config = dict(
    model='self-supervised image encoder',
    dataset='drawn branching plants',
    train_examples=145000,
    image_size=32,
    crop_scale_min=0.3,
    horizontal_flip=False,
    color_jitter=0.6,
    cutout=0.25,
    method='simclr',
    arch='resnet',
    norm='batchnorm',
    activation='relu',
    depths=[6, 6, 6],
    kernel_size=3,
    stem='single',
    avg_pool_shortcut=True,
    widths=[48, 96, 192],
    projector_hidden=512,
    projector_out=128,
    projector_hidden_layers=1,
    temperature=0.1,
    init='orthogonal',
    residual_init='zero_last',
    optimizer='soap',
    beta2=0.95,
    lr=0.003,
    beta1=0.95,
    shampoo_beta=0.95,
    eps=1e-08,
    precondition_frequency=20,
    max_precond_dim=1536,
    merge_dims=False,
    one_sided=False,
    adamw_lr_other_params=0.00081,
    grad_clip=5.0,
    steps=6300,
    batch_size=512,
    epochs=22.2,
    lr_schedule='cosine',
    final_lr_fraction=0,
    warmup_steps=180,
    weight_decay=0.3,
    adamw_weight_decay_other_params=0,
)
Rows from block 2, named by matrix and row number. Rows with one number belong to one channel. Each number is 128 + 24 x the weight over its row's rms, rounded and kept within 0 to 255. All counts start at 0.
# convs0: first 3x3 conv (model.blocks.2.convs.0.weight, 48x48x3x3), inputs 20-29, a 3x3 kernel for each
# convs1: second 3x3 conv (model.blocks.2.convs.1.weight, 48x48x3x3, transposed), outputs 20-29, a 3x3 kernel for each
convs0.7 [154 101 114  86 124 120 124 121 148 113 107 129 134  84 135 124 146 137 131 118 138 199 100 146 108 151  96 172 116 118 106 142 139 153 134 144 143 149 144  62 155 142 139 103 117 141  97 134  59 145 137 157 125  86 118 148 150 108  98 159 135  97 145  61 174 129 143 112 135 157  77 118 118 131 139 144  95 122 170 162 128 148 105 119 137 163 114 124 107 148]
convs0.8 [152 128 163 102 101 130 116 132 172 147 168 112 131 154 139 131 144 117 136 119 151 103 140 124  95 120 137 110  83 130 144 114 148 158 128 139  97 135 130  95 139 134 149 144 133 117 129 131 118 143 161 117 126 165 126 117  93 136 104 116 101 129 145 152 146  94 139 184 155 118  85  94 124 124 142 114 101 132 120 110 131 146 159 111 101  91 126 151 138 148]
convs0.9 [111 127 125 122 104  74 127 128 121 138 189 165 153 161 161 163 166 150 150 148 104 158 158 141 136 110 138 129 154 139 130  79 101 108  95  89 134 115  75 163 117  93 113 118 156 143 176 180 134 144 130 116 137 147  97 142 164  92  88 101 111 114  72  81 132 104 141 132 153 123 145  94 130 153  99 114  93 142 126 117  94 133 160 136 130  57  97 137 138 110]
convs0.10 [132 135 132  95 137 150 117 108  88 109 103  90 132 119 136 161 143 143 138 101 112 128 119 130 155 144  99 102 149 130 122 120 107 107 123 146 137 123 130 156  47 127 155 103 148 132  91 109 168 123 145 150  78 153 128 166 117 126 166 116 117 123 100 127 105 153 117 189 129  96 131 117 101 137 136 108 102 106 138 154 146 101 123 138 119 162 107 132 130 131]
convs0.11 [132 112 109 145 113 121  74 136 101 124 140 118 130 130 110 118 121 129 128 131  90 129  90 138 137 126 120 128 147 154 112 153 168  71  93  93 113 125 117 104  79 120 116 103 173 161  98 177 139 139 165 137 181 161 122 119 144 192 199 133  99  67 105 112 137 142 137 141 116 146 120 153 132  95 123  93  43 130 103 106 125 113 132 141 124 139 139  92  57 130]
convs0.12 [121 130 126 151 144 121  87 103 140 135 136 116 165 155 155 166 119 154 111 155 119 178  66 168 101  89 123 126 117 138  95 147 137 135 105 138 134 137 130 147  93 121 132 103 157 113 160 126 131 117 139 121 136 127 115  98 112 101 139 112 134 114 130 170  65 109 133 110 126 154 110 115 114 151 138 137  38 124 124 149 115 139 100 130 103 185 101 112  78 150]
convs0.13 [129 110 120 121 171  96 102  81 110 114 164  49 149 191  95 109 154 104 128  98 135 131 200 143 124 114 134  94 133 140 116 154 145 119 134 163 124 120 106 120 120 114 136 100 121  95 118 166 133 203 170 140 133 157 152 181 162 149 125 112 116 108 114 133  54 132 145 101 134 117  91 134 153 118 102 159 200 163 129 144 130 144 127 131 130 124 154 136 136 136]
convs0.14 [138 155 129  92 127 145 181 161 149 113  98 101 171 170 148 130 120 140 146 119  99 150 150 126 116 119 119 148 119 124 111 108 157 134 126 140 136  92 112 158 115 132 105  67 120 117 119 109 126 139 139 132 131 136 133 140  98 148 148 130 151  96 106  57  60 119  97 139 145 155 131 116 127 122 152 131 101 128 131 132 104 142 115 115 149 123 121 122 141 103]
convs0.15 [138 100 147 118 157  96 122 140 138 130  98 134 157 112 135 102 174 127 146 130 136 145 164  95 127 112 126 139  83 136 114 137 175 103 133 100 145 116 130 132 124 129 129 161 129 136 117 148  80 178 132 134 134 122 109 145 111 107 106 149 164 131 121  97 152 170 145 109 120 144 107 113 126 128 117 112 122 128 117 111 136 126 126 111 130 167  98 107 123 161]
convs0.16 [146 133 110 126 115 171 126 135 118  98  80 119 101  77 123 112 136  98 120 129 132  98  43 135 140 148 129 153 123 146 161 120 108 136 141 135 125 136  95 143 135 131  96 159 103 153 110 129 157 114 137 144 129 117 165 155 160 114 177 129 110 138 165 124  56 113 134 137 172 126 106 110 115 113 142 136 136  92 124 119 124 130 109 160 151 158  43 138 119 126]
convs0.17 [147  97 105 149 175 158  82 180  74 170 139 128 156 112 101 106 144 126 120 115 169 129 132 108 103 176 142 120 133 133 139 157 114 134  96 133  87 164 139 107 154  98 112 134 123 156 108 124 133  90 151 120 129 165 120 137 130 102 103 111 114 151 128 118 127 115 170 122  63  95 136 146 114 104 134 134  63 166 129 140 134 131 123 108 120 177 110 124  93 156]
convs0.18 [122 134 114 115 146 145 133 165 121 113 109 124 159 150 151 102 119 100 151 124 124  92 154 122 144 115 107 140 134 134 147 165 146 166 100 148 131 115 107 132 137 133 138 112 134 117 146 122 141 130  92 137  96 129 134 108 116 155 125 158  93 137 126 127 162 120 151 138  89  83 131 144 126 136 116  97 101 131 118  77 122 139 109  83 135  89 121 122 137 124]
convs0.19 [169 126 116 173 136 140 138 142 124 141 154 144 118 131 141 127 136 126  91 132 125  86 172 179 166 111  97 144 153 135 133 146 122 134 132 118 119 109 118  74 136 154  84 120 114 126 104  91 130 141 126  83 132 130 111 135 144 100  81 113 153 149  96  85 160 151 148 149 107 130  84 132  79 144 138 103 208 142 178 121 126 133 127 122  82 149 141 138 160 143]
convs0.20 [153 116 123 117 132 111  95 133 116 138  95 113 158 121 105 106 129 145 149 151 110 169 167 144 185 110  90 140 148 113 178 151 109 135 115  90 105 102 124  94 108  98 122 139 124 169 152 136 154 125 131 108 126 126 159 145 107 169 168 131 141 115  86 115 123 111 132 140 128 118 144 143 169 154 106 186 160 159 173 104 121 190 126 107 112 139 141 144  97 123]
convs0.21 [176 190 113 111 104 140 142 144 135 103 138 100 143 179 151 137 136 172 116 154  85 128 119 107 131 106 121 102 129 118  83 125 143 158 122 174 131  98 115 156 134 101 144 118 135 113 128 137 123 138 123 125 146 117  86 161 115 119 151 126 145 100 123 118  72 154  98 108 168 153 164 135 121 176 104 121  83 104 118 166 113 150 150 103 137 100  99 120 125 136]
convs0.22 [117 171 136 135 134  99 130 156 127 106  91 116 135 127 110 132 151 137 110 163 135 146 132 137 129 122 126 163 139 113  75 131 147  98 111 122 124 111 139 112  99 122 148 141 122 151 171 138 131  99 167 134 143 141 142 115 150 116 146  90 138  84 138 100  73 135 128  91 114 144 121 111 143 111 124 114  31 107 113  85 138 144 127 147 149 160  94 115 109 145]
convs0.23 [134 137 144 133 125 121  79  91 100 125 129 111  27   9  46  92  68 104 106 114 124 102 120 134 144 162 163 137 141 108 193 184 131 134 130 100 104 164 108 140 109 118 140 121 119 133 118 107 157  96  82 147 130 108 151 155 182 156 218 202 110 119 144 146 129 118 125 158 135 116 162 109 120 134 106 114 117 113 135 159 148 119 148 131 139 110  96 144 132 147]
convs0.24 [146 168  97 159 173 122 132 117 120 137 149 117  98 104 108  95 101 150 165 103 122 135 135 139 149 133 149 142 128 128 144 106  94 114 130 147 134 112 105 115 163 123 149 140 138 138 179 101 184 140 102 147 163 144 124  60 123  87  19  63  70  95 132 125 128 116 158 120 101 114 128 164 111 138 110 103  81 130  91 123 152  80 109 107 106 138  78 123 153 145]
convs0.25 [154 147 126 173 127 141  91 128 131 102 109 110 131 122  83 136 114  85 109 122 154 109 140 154 139 146 167 125  91 134 129 166 148 159 187 122 147 164  95 145 181 118 141 143 148 136 135 131 124 151  90 136 151 103 104 142 187 148 140 136 183 146 172 142 141 119 129 150 109 108 105  81 120 104 100 106 139 159 112 105 118 109 112  92 151 155 122 116 145 102]
convs0.26 [145  97  85 151 174 132 110 111 106 103 124 107 132 107 121 146 128 103 120 157 151  67 102 105 123 147 102 133 134 122  76 139 122  46  98 116 121 142 130 129 163 147 129 171 119 122 141 148 160 158 158 164 183 155  83 117 143 126 136 125 109 125  96 117 139 123  93  98 137  95  96 128 106 169 183 110 128 141 127 143 135 105  92 151 178 153 151 123 156 116]
convs0.27 [124 119 105 148 177 147 118 159  99 104 115 120 105 118 112 145 174 136 120 122 149 116  82  78 112 143 114  78  96 125 109 115 125 148 120 108 115 145 141 131  93 150  83  70  90 141 145 194 112 150 142 111  93 152  81 152 118 129 192 141 115 130 102 142  96 134 120 100 145 146 155 130 108 128 114 168 214 159 156 169 122 120 118 133 133 162 149 125 111 116]
convs0.28 [123 130 111 146 142 150  89 142 118 140 149 130 143 174 120 161 145 141  86 101 134 153 138 103 147 152 158 101 181 129 180 152 122  89 133 139  91 164 113 141 134  86 114 150 114 146 130 102 153  91 147 121 143 132 132  87 135 146  84  96  93 168 122 169  87 120 166 128 111 120 145 117 149  75 109 150 156 173 114 118 147 161 136 112  91 100 164 196 134 105]
convs0.29 [116 154 117 125  93 152 140 148 129 148 173 162 144 143 126 114 117 109 129 166 133 136 136 149 101 122 122 123 171 143 147 118 134 105 139 145 116 150 149 126 146 106 103 123 111 131 146 132 160 118 162 129 158 118 144  87 113 138  97 122  95  97 114 115 211 139 114 177 138 153 121 143 122  91 116 106 100 177  96 160 145 129 119 144 127  89 132 109 110 119]
convs0.30 [113 144 120 110  42 144 143 141 110 130 139 134 153 121  89 133 112  84 119 149 168 142 110 126 161  69 117 138 165 119 117 133 109 132 145 108  97 139 111 138 104  93 129 113 145 133 134 126 158  84 163 127 122 189 149 110 150 156 150 139  91 153 110 153 119 108 119 143 149 147 130 145 131 120 123 118 140 136 125 122 120 142 119 125 135  90 130 142 100 119]
convs0.31 [143 130 107 130 114 128 136 100 134  96  77  84 106  50  87 126 133 122 136  86 130 121 173 151 171 149 135 180 221 160 159 133 108 119  88 117 137  89 121 112 150 139  84 106 118 111 105  84 145 136 118 124 115 170 152 246 220 138 203 151  86  74  79 117 154 124 123  91 107 109 125 124 124 129  93 137 117  95 147 158 104 147 134 113 136 113 132 145 155 119]
convs0.32 [103  97 123 141 104 138  93 134 167 113 108 115 102  95 144 152  88 188 121 213 164 174 112 120 110 161 126 130 141 116 133 129 117 113 128 124 130 132 120 118  91 157 141 127 120  93 145  99 117 160 114 124 136 155 168 149 121 164 171 173 140 142 116 154  68 162 102 138 155 142 125 114  97 132  99 107  86 163 162 106 146 100 133 113 152 142 171  98 118 137]
convs0.33 [136 122 129  92 184 151 129 133  93 107 132 123 147 154 145 124 157 115  91 130 123 101 148 103 139 137 149  84 140 126 160 147 164 117 104 137 131 135  93 140 101 125 121 118 144 146  88 123 125 167 114 126 138 148 120 113 146 120  88 144 136 167 115 101 153 129 161  72 117 143 125 131 106  69  99 112 178 105 124 121 143 122 133 128 124 117 104 122  96 137]
convs0.34 [120 126 141 137 172 118 134 138 126 150 138 139 133 152 124 132 158  89 125 133 110 145 122  72  88  80 103 122  84 113 121 122 137 100 139 152 135 124 127 162 119 131  88 141 143 125 124 139  85 142 160  93 104 132 119 107 111 145 121 146 118 133  98 149  91 138 108 126 116  97 158 152 129 163 121 130  90  76 100  82 157  97 141 142 108 128 162 134 109  92]
convs0.35 [145 140 133 125 159 125 122 108  95  99 126 112 102 118 100 144 149 144 116 151 149 109 112 126 148 156 124 125 155 138 178 132 138 114 120 121 147 131 119 154  77 143 157 149 132 159  75 141 105 186  92 133  93 131 138 107 128 120 120 142 131 138 150 148  86 127  91  66 184 129 108 121 129 141 112 107 177 103 108  97 131 127 117 117 163  70 120 127 155 118]
convs0.36 [109 126 122 126 167 136 156 145 125 116 138 101  85 109 125  82  99  81 115 109 134  99 167 134 142 139 119 134 154 134 132 136 168  85  90 117 118 109 116 136 112 133 136 161 132  96 136 136 135  96 114 174 137 135 170 168 159 174 147 139  79 116 112 107 109 163 134 130 118 151 142 142 165 103 118 118  47 113 109 100 140 153 139 164  98  35  98 125 133 105]
convs0.37 [135 119 138 112 115  94 123 134 113 137  91 112  81  90  79 140 152 118 141 174 150 140 193 153 124 130 156 194 131 153 192 123 153 110 117 141 124 133 134 138 174 107 133 141 153 120 186 128  96 147 120 102 165 128 184 137 206 173 160 147 119 117 124 108 145  86 124 134 124 147 125 145 132 108 151 110 134 136 118 109 123 125 135 109 122 176 131 123 134 121]
convs0.38 [136 100 120 125  74  99 131 160 140 131 123 121 125 126 154 121 160 151 140 109  99 104 114 106 133 164 118 120  86 109 124 153 204 125 152 129 144  83 141 132 146 154 126 157 148  80 147 176 111 134  91 142 112 110  91 154 128 100 130 117 156  98 100 122 142 172 109 123 113 156 145 101 144 172 126 107  94 116 161 134 134 138 119 121 125 166 105  66  74 132]
convs0.39 [158 125 151 133  82  96  86 110 133 131  88 113 137 179 107 120 201 134 113 127 135 122 128 142 140 171 162 109  53 148 120  92 165 138 173 162 132 140 157 131 125 140 132 117 143 162 113 149 128 153 215 111 121 153  69 143 135  91 196 136 143 116 110 160  94 147 102  92  98 139 163 110  81 111 113 122 116 157 114 141 121 105 132  97 148 156 136 139 133 125]
convs0.40 [139 127 133 149 100 130 161  94 127 126 151 171 141 123 156 134 116 108  99  79  90 108 106 107 125 117 151 121 126 124 164 100 120 133 110 117 152 112 104 132 150 133  93 114 120 142 153 129 170 116 135 135 152 147 119 126 127 133  99  96 141 122 125 102 123 168  97 116 131 103 143 124 122 113 169 108 171 114 146 158  92 131 146 191 143 124 147 132 137 153]
convs0.41 [126 152 175 113 141 149 111 139 126 108 124 114 106 119 102 115  98 132 107 139 107 112  86 127 165 111 131 149 106 129 135 139 129 130 105 120 117 174 163 140 115 135 121  91 114 127 138 146  90 121 125 122  87 117 187 131 152 154 116 155 158 113 150 157 108 107 149  91 145 140 143 122 164 118 174 119  72 134 128 133 141 160 127 135  91 120 115 132 110 103]
convs0.42 [149 142 137 180 102 117  96  80 114 141 118 133 123 103 129 154 149 139 102 127 144 173  74 106 168 133 127 123 146 120 135 123 117 111 142 157 109 135 124 148 106 147 138 142 131 144 115 120 130 161 157 124 116 128 130 132 127  94 167 119 111 117 136 164 130 149  75  92 193 109 114 139 125 145 110 126 185 129 100 121 122 132 111 131 146 129  93 124 153 114]
convs0.43 [132  74 133 125 149 174 124 125 144 106 120 107 141 110 120 110 122 130 190 116 134 100 102 136  81 144 139  87 142 134 159 164 145 167 187 112 125 143 121  89 144 134 106 103 140 139 156 126 136 143 105 150 122  98 132 178 166 157  97 132 121 109 122  99 147 105 134 144 121 144  90 115 123 125 121  78 112 134 152 123 119 161 117 134 129  68 125 131 119 122]
convs1.7 [127 137 139 127 146 135 126 128 114 142 145  98 127 125  96 126 130 118 127  96  74 128 172 105 107 145 155  99 158 137 154 144 157 137  96 145 116 108 168 125  94  85 121 121 114 145 124 123 132 160 149 151 137 108 106 139 159 143 164 124 127 140 131 121 136 110 128 162 121  96  95 197 123 151 150  93 165 134 141 144 134 163 126 138 130 163 119  99 104 178]
convs1.8 [113 139 122 111  94  83 110 112  98 128  77 106 137  81  98 113 133 112 117 127 124 128 209 172 127 128 142 105 128 155 112 154 102 142 129 102 129 106 128 141 133 106 127  99 124 145 150 164 123 112 111 106 118 130 116  81 112  99 131 131 125 124 115 104  80  96 118 147 147 121 141 119 133 147 109 163 132 168 133 133 128 125  96 109  88 163 137 130 144 101]
convs1.9 [ 94 120 156 147 129 155 121 141 136 100 120 106 146 139 124 108  96 135 132  90 120 135 141 110 110  88 137  78 122 115 124  87 129 139  89 164 161 114 116 154 116 129 155 176 137 122 108 116 100  83 131 134 116 144 113 101 113 147 110 151 157 146 144 132 132 144 127 128 152 146 131 150  99 102 136  71 118 146  99 209 107  99  66 119 163 186 128 153  86 132]
convs1.10 [118  98 131 150 126 113 110 154 129 141 166 109 145 146 107 128  96  96 155 168 129 162 189 128 159 136 127 126 117 151 129  90 130  93 139 130 106 136 103 118 157 105 133 125  94 117 112 129 135 105 116 127 143 124 146 136 164 104 136 129 108  86 135 103  91  94 142 138  53  89  77  88 145 114 169 114 147 150 131 151 125 178 152 126 138 166 184 146 129 121]
convs1.11 [126  67  99 114  84 113 152 154 144 125 166 157 115 144 130 133 170 150 131 179 135 137  83 135 146 123 134 139  69  89 143 113 139 147  89 128 111 117 105 113 122 152  96  71 140 116 146 131 152 130 125 149 123 138 145 121 145 114 116  98 150 106  90 148 114 149 175  69 118 102 101 117  85  70  91 104 180 146 143 114 101 113 207 156 159  90  85 122 128 156]
convs1.12 [135 123 121 140 125 173 101 155 120 136 114 101 106 144 124 123 113 132 113 181 118 115  74 118 124 107 132 109 131 141 105  78 135  96 134 118 116 112 119 116 118 136 139 161 132 101  87 121 121 100 135 142 106 150 140 121 140 162 117 134 145 148 148 100 134 117  62 135 111 101 125 124 136  94 123 102 255 112 129 106 100  90 168 126 134  82 127 130 170 132]
convs1.13 [167 152 161 152 116 143 131 150 100 102 130 131 105 101 103 124 155 155 134 140 119 116 125 121 131 138 145 130 153 135 145  72 117 108 143 130 132  92  96 135 117 108 136  91 180 140 152 158 128 150 158 119 184 103 125 130 132 138  79 102 113 145 113 104 161 126 138 147 138 168 162  85 139 128 116 147 137 102 113 131 147 136 150 160 172 134 135 157  79 120]
convs1.14 [ 91 112  99  97 148 141 121 148  90 141 147 146 130 119 111 109 120 109 158 114 144 129 151 117 145  96 111 153 124 138 104  94 147 130  80 118 144 110 115 139 122 127 115  80 134 133 148 143 113 158 137 149 167 123 131 109 129  99 165 141 120 154 136 136 143 135 137  56 194 110 221 150  99 107 153 132  85 148 147 108 155 124 164 123 153 156 150 115 129 175]
convs1.15 [139 140 116 102 133 100 140 117 125 143 137 131 117 111 139 138 123 131 138 161 112 155  78 190 138 121 122 120 105 123 115 140  96 118 168 130 128 130 140 123  96 124 130 124 123  97 141 128 144 178  75 114  96 122 137 121 107  90  95 136 124 125 111 112 125 148 152 147 117 131 186 148 123 140 122 104 150 123 135  98 124 150 166 132 159  83 134 118 143 125]
convs1.16 [125 158 116 168  67 135  83 165 141 132 147 115 116  96 122 122 108  97 123 161 142 188  36 141 106 139  99 130 124 129 146 124 123 133 111 107 128 149 113 108 160 125 139  87 131 114 155 117 136 148 133 139  87 157 142 151 135 114  93 112 105 108 119 134 143 119 137 158  99 124  72 150 161 101 145 117 133 124 176 145 168 135 136 121 168 125  94 103 187 139]
convs1.17 [130 108 155 112 127 107 119 126 102 146 109 125 135 107 132 131 167 150 104  99 119 145 144 108  92 102 130 122 172 153 138 126 148 119 139 188 149 126 123 124 136 180 152 153 117 143 132 145 126 117 115 117 121 153 125 111 108 123 120 134 112 140 129 106 108 137 116 148 141 123 168 110 144  83 147 109  72 137 118 103 118 155 123 171  93  69 154 133 117 165]
convs1.18 [127 114 158 142 168 122 128 108 154 128 108 131 149 114 120 156 124 132 111  63 174 147 145  88 149 148 124 155 155 151 125 150 123 123 169 136 164 131 162 113 105 137 126 157 148 128 111 133 126 108 114 147 126 114 114 151 133 145 162 149 146 136 132 121 135  81 134 149 155 138 137 122 138 171 107 128 107 132 116 132 129 112  85 127 126 123 190  99 118 124]
convs1.19 [149 146  87 111 110  84 112 104 114 142 109  96  99 127 133 109 143 122 170 142  55 101 155 136 108  88 150 128  88 129 116 120 136 111 131 165 131 120 100 102 110 101 160 122 131 113 135 106 120 124 110 129 119 118 154 107 100 118  89 138 125  91 130 102 136 121 118 117  96 103  81 119 134 119 151  89 154  88 152 100 125 159 164 128  98 115  89 137 142  92]
convs1.20 [184 151 158 124 121 142 147 128 113 147 167 140 124 129 127 110 174 144 105 141 107 100 126  92 166 145  93 120 112 117 161 124 151 118 110 155 120 137 109 152 180 107 146 132 112 128 142 131  97 144  97 124 139 112 130 164 172 135 139 147 128 123 181 135  98 196 129  99 148 108 139 113 111 107 151 187 123 206  91 101 156 132 144 151 112 131 123 122 108 140]
convs1.21 [144 138 130 164 125 138 122 115  99 127 156 115 157 149 142 128  96 141 131 112 160 173 130 108  89 140 193 162 140 130  94 150 111 113 127 117 106  76 107 121  89 130 125 119  85 145 125 115 144 146  92 115 145 119 111  94 120 152  78 133 140 152 100 139 141 138  95 143 126  72 123  81 162 128 103 142 156 124 110 153 148 125 151 149 152 116 134 111 143 117]
convs1.22 [124 161 152 120 122 155 102 134 146 128 134 135 125 153 147 115 103 152 118 109  97 137 108 125 129 153 138  96 135 157 134 105 129 116 178 159 119 148 117 145  94 126 114 131  90 132 143 126  99  74 131 112 124 118 143 144 121 137 146 122 133 150 140 139 123 131 120 104 128 176 133 125 134 135 138 119 222  85 144  65 148 124 174 179 194  37 137 134 181 109]
convs1.23 [ 98 108 142 115 113 137 102 106 112 119 123 112  93  94  84 120 121 152 122 135 136 144 106 117  98 144  91 171  98 133 130  93 158 143 113 146 143 107 107 110  64 111 147 129 167 138  84 178 114 111 140  95 142 167 103  95 132  87 109  96  95 131 111 108 143 109 133 138 141 122 131 152 163 141 175 152 102 169 142 122 167 122 137 107 125 137 131 185 155 169]
convs1.24 [130 131 118 155 106 134 129 125 118 140 186 174 141 165 139 139 152 149  99 110 116 147 145 177 128 144 119 110 117 149 125 122 158 126 183 103 164 151 153 147  85 137 135 102 133 168 151 144 161 130 159 142 109 155 159 148 129 111 153 150  86  60  83 116 132 114  93 158 155 128 158 116 108  94 102 145 123 132 137 135 122 109 154 118 142 113  88 137 116 116]
convs1.25 [125 111 147 120 104  74 152 130 111 119 112 105 122 135 129 118 134 132 110 193 138 126 132 146 131 142 145 135  99 151 140  85 144 139 144 176  86  92  91 146 166 167 103 168 116 114 114 150 100 135 155 142 143 136 133 175 151 106 118 110 125 116 125 154 139 138 136 140 137 153 158 109 133 115 118 156 152 122 130 125 120 131 171 154 131 106 135 140 132  99]
convs1.26 [143 161 122  84 116 156 111 122 153 140 131  97 126  97 138 169 148 116 161  96 152 146  97 103 107 138 129 120 130  92 137  73 105 129 130 109  99 141 121 162 107 142 110  51 144  81 105 101 164  83 121  89 126 125 107 143  99 155 165 129 147 181 101 153 162 144 154 174 156 104 149 115 129 113 132 122 163 136 123 136  92 140 112  98 138 147 181 129  91 121]
convs1.27 [160 118 112 107 159 113 116 102 103 115 144 111 134 141 150  88 119 129 137 130 130 138  90 106 134 148 140 138 133 110 133 168 125 124 160 127 182 160 160 106  92  97 127  96  80  87 125 112 130 169 149 146 128 131  99 110 110 138 158 128 133 129 118 148 165 142 123 134 156  84 126 130 147 136 136 137  50  78 108 113 117 126 147 115 160 162 164 130 122 107]
convs1.28 [141 136 169 130 142 151 114 139 121 122 103 142 156 133  93 172 144 117 111  85 102 135 163 121 128 103 176 119 134 109 138 135 130 136 139 103 119 123 125 103  68 106 114 109 111 139  96 116 144 120 109 103 108 117 136 156 109 115 146 122 156 136 138 143 119 124 112 135 149 145 130 140 142 151 114 112 157 105 116 103 150 115 123 144 144 112  96 134 103 104]
convs1.29 [134 134 125 126 102 128 122  92 141 126 129 116 141 158 153 140 117 140 104 157 120 109 136 162 160 132 146 143 104 149 137  72 102 147 146 130  81 104 152 124 157 150 133 152 121 127 136 117 106 158 125 129  85 137 138 163 125 150 136 118 151 121 115 104  94 124 132  87  65 137  50  83 136 131 133 142  79 136 127 133 121 122 115 105 118 135 123 105 152 137]
convs1.30 [150 159 157 122  37 137 137 178 120 139 100 142 149 109 128 147 124 101 133  88 124 133 196 116 142 136 108 162 113 145 164 165 155 128 129 111 128 131 123 126 157 141 118 104 136 155 142 107 135 119 157 116 141 142 118 120 124 108 145 138 112 115 140 107  60 107 143 153 118  93 132 115 141 147 113  98  85 142 153 128 137 129  40 121 118  91  96 114 117 142]
convs1.31 [116 112 158 108 150 116 139 122 117 127  88  94 124  80 119  91 100 123 165 149 117 156 228 190 101 100  97 140 167 157 127 108 101  86  98  85 148  95 109 131  85 123 118 150 111 138 133 139  82 143 143 101 114 152 125 149 174  77 125 167 118  36  89 128 107 139 127 117 135 134 161 128 138 143 151 149 133 105 119 149 104 112 151 151 148 134 106 150  99 128]
convs1.32 [113 126 154 145 117 125 171 179 146 130 117 132 135 115 149 144 130 139 125 138 134 165 177 134 102 133 116 134  95 145 128 131 116 147 117 129 157 132 104 144 139  98 111 115  95 154 127 132 114 141  95 131 157 157 163 116 152 145 118 114 125  59 114 138 144 119 168 118 113 137 180  95 119 133 107 174  86 110 106 144 103 124  41 118 127 156 112 123 103 113]
convs1.33 [105 128 136 140 207  77 143  75 143 122 144 140 121 106 127 143 127 126 113  96 137 136 161 104 164 149 152 119 178 108 114 135 146 113 124 171 130 126 142 146 142 166 135 101 132 112 140 122 107 176  98 171  95 171 100 146 107 126 149 134 102 137 130 151 120 119 109  80 147 156 104  76 127 146 135 162  67 138  97 127 125 100 117 104 110 146 100 139  93 151]
convs1.34 [135 105 134 135 140 104 114 122 113 134 122 107 150 145 136 125 148 122 169  96  19 116 193 159 145 152 139  97  84 128  94 126  96 126 119 149 140 108  87 166 145 127 169 137 148 134 120 109 141 161 139 133 103 170 116 113 116 106 107 151 132 140 169 125 129  81 119  84 117 115 104 145 135 207 164 135 113 106 108 141 132 171  96 101 116 132 107 112 105  99]
convs1.35 [146 115 133 122 144 108 108 139 120 136 147 138 139 115 143 111 131 130 131 118 132 131  91 138 117 120 112 130 112 145 150 185 107 159  98 120 135 121 147 106 189 126 168 102 144 124 117 114  81 226  74 126  81 120 138 127 145 134 114 137 140 129 143 121 142 136 161 119  96 116 116 132 129 187 118 158  50 164  96 167 112 169  82 149  82 193  89 131 153 147]
convs1.36 [127  81  96 113 154 107 107 120 141 129  77  69 128 124  96 122  91 117 154 101  98 136 184 118 109  74 127 148 160 131 124 163 116  92 139 126 122 157 150 139  93 129 102 130 114 147  98 131 104  68 150 114 155 106 139 125 146 122 143 127 129 130 113 142 149 139 121 165 167 165 122 102  97 142 152 114 191 129 147 163 119 110  86 130 114 121 142 128 108 148]
convs1.37 [146 155 110 156 164 125 102 159 134 141 142 146 121  99 133 151 105 139 137 109 155 100 148 132 133 108 156 118 173  96 119 126 125 130 150 114 136 141 138 135 136 135 136 168 113 123 142 138 137 160 131 115 162 110 126 130 118 138 148 103 168 160 135 124  89 127 108  89 116 140  50 149 117 152 121 141 192 137 157  76 164 142 145 132 131 121 131 136 189 101]
convs1.38 [165 159 148 174 163 143 129 141 134 113  91 133 130  73  90 139 118 130 138 124  89 127 111 112 130 173 104 127 137 132 150 161 148 132 145 107 189 170 144 145 120 167 132 107 144 137 110 111 114 188 143 104 132 136 143 149 174 113 113 124 156 138 139 146  88  89 143 120 105  95 171 115 134 150 127 181 129 118 109 135 102 156 140 101 102  73  84 134  62  87]
convs1.39 [138  96 109 113 114 128  92 150 114 136 164 140  99 146 159 111 122 127  80  96 134 116  87 137 172 118  97 193  95  84 125 111 103 125 140 132 121 127 150 122 144 151 116 107 121  98 121 123 125 164 108 108 117 111 144 126 122 168 121 138 133 170 139 119 144 113 144 172 164  80 132 154  90  94  87 114 140 138 120 215 115 149 129 136 188 113 139 116  78 127]
convs1.40 [123 124 121 122 142 114 134 156 102 101 124  83 125 149  89  91 136 101 115  99 117 175 222 143 136 181 119 139 118 163 149 116 152 117 101  82 132 135 107 113 123 133 129 112 135 107  94 100 104  99 138  95  98  91 138 128 169 108 149 122 133  86 134 116  84 114 137 117 119 139 111 129 150 180 149 139 149 138 168 120 144 124  99 150 139 130 143 106 144 133]
convs1.41 [121 134 147 135  94 138 116 117 174 136 115 120 143 121 147 135 113 152 125 156 105 121 123 118 119 146  90  97 127 109 124  69  94  84  78 128  92 105 120 143 109  99 134 143 123 126 134 141 143 156 146  91 103 114 111 118 106 120  78 132 171 146 163 137 121  89 109 144  74 119 147 102 134 135 160 117 107 150 155 119 147 145 142 140 114 169 131 125 183 143]
convs1.42 [137 107 143 132 161  78 110 126 127 134 131 132 127 162 135 128 130 147 117 139 164 147 113 160 124 109 147 121 136 116 139 142 155 134 110 150 154 135 165 137 124 154 134 145 125 129 148 152 160 168 174 134 122 134 108 116  87 118 130 110 134 118 129 127 148 114  96 138 211 110 135 143 120 138 133 150 107 149 145 128 141 131 123 139 129  80 153 148 135 152]
convs1.43 [125 119 112 140 155 122 131 132 105 137 140 142 150 135 126 158 150 121 149 146 143 130 119 136 109  47 103 130 147 150 120 143 131 124 139 116 128 124  99 145 102 121 138 150 145 145 119 113 117  77 113 117  85  96 107 119 131 129 146 143 182 130 133 125 141 162 110 105 145 110 161 157 115 147 128 138  94 147 131 145 112 122 125 147 115 136 128 141 102 132]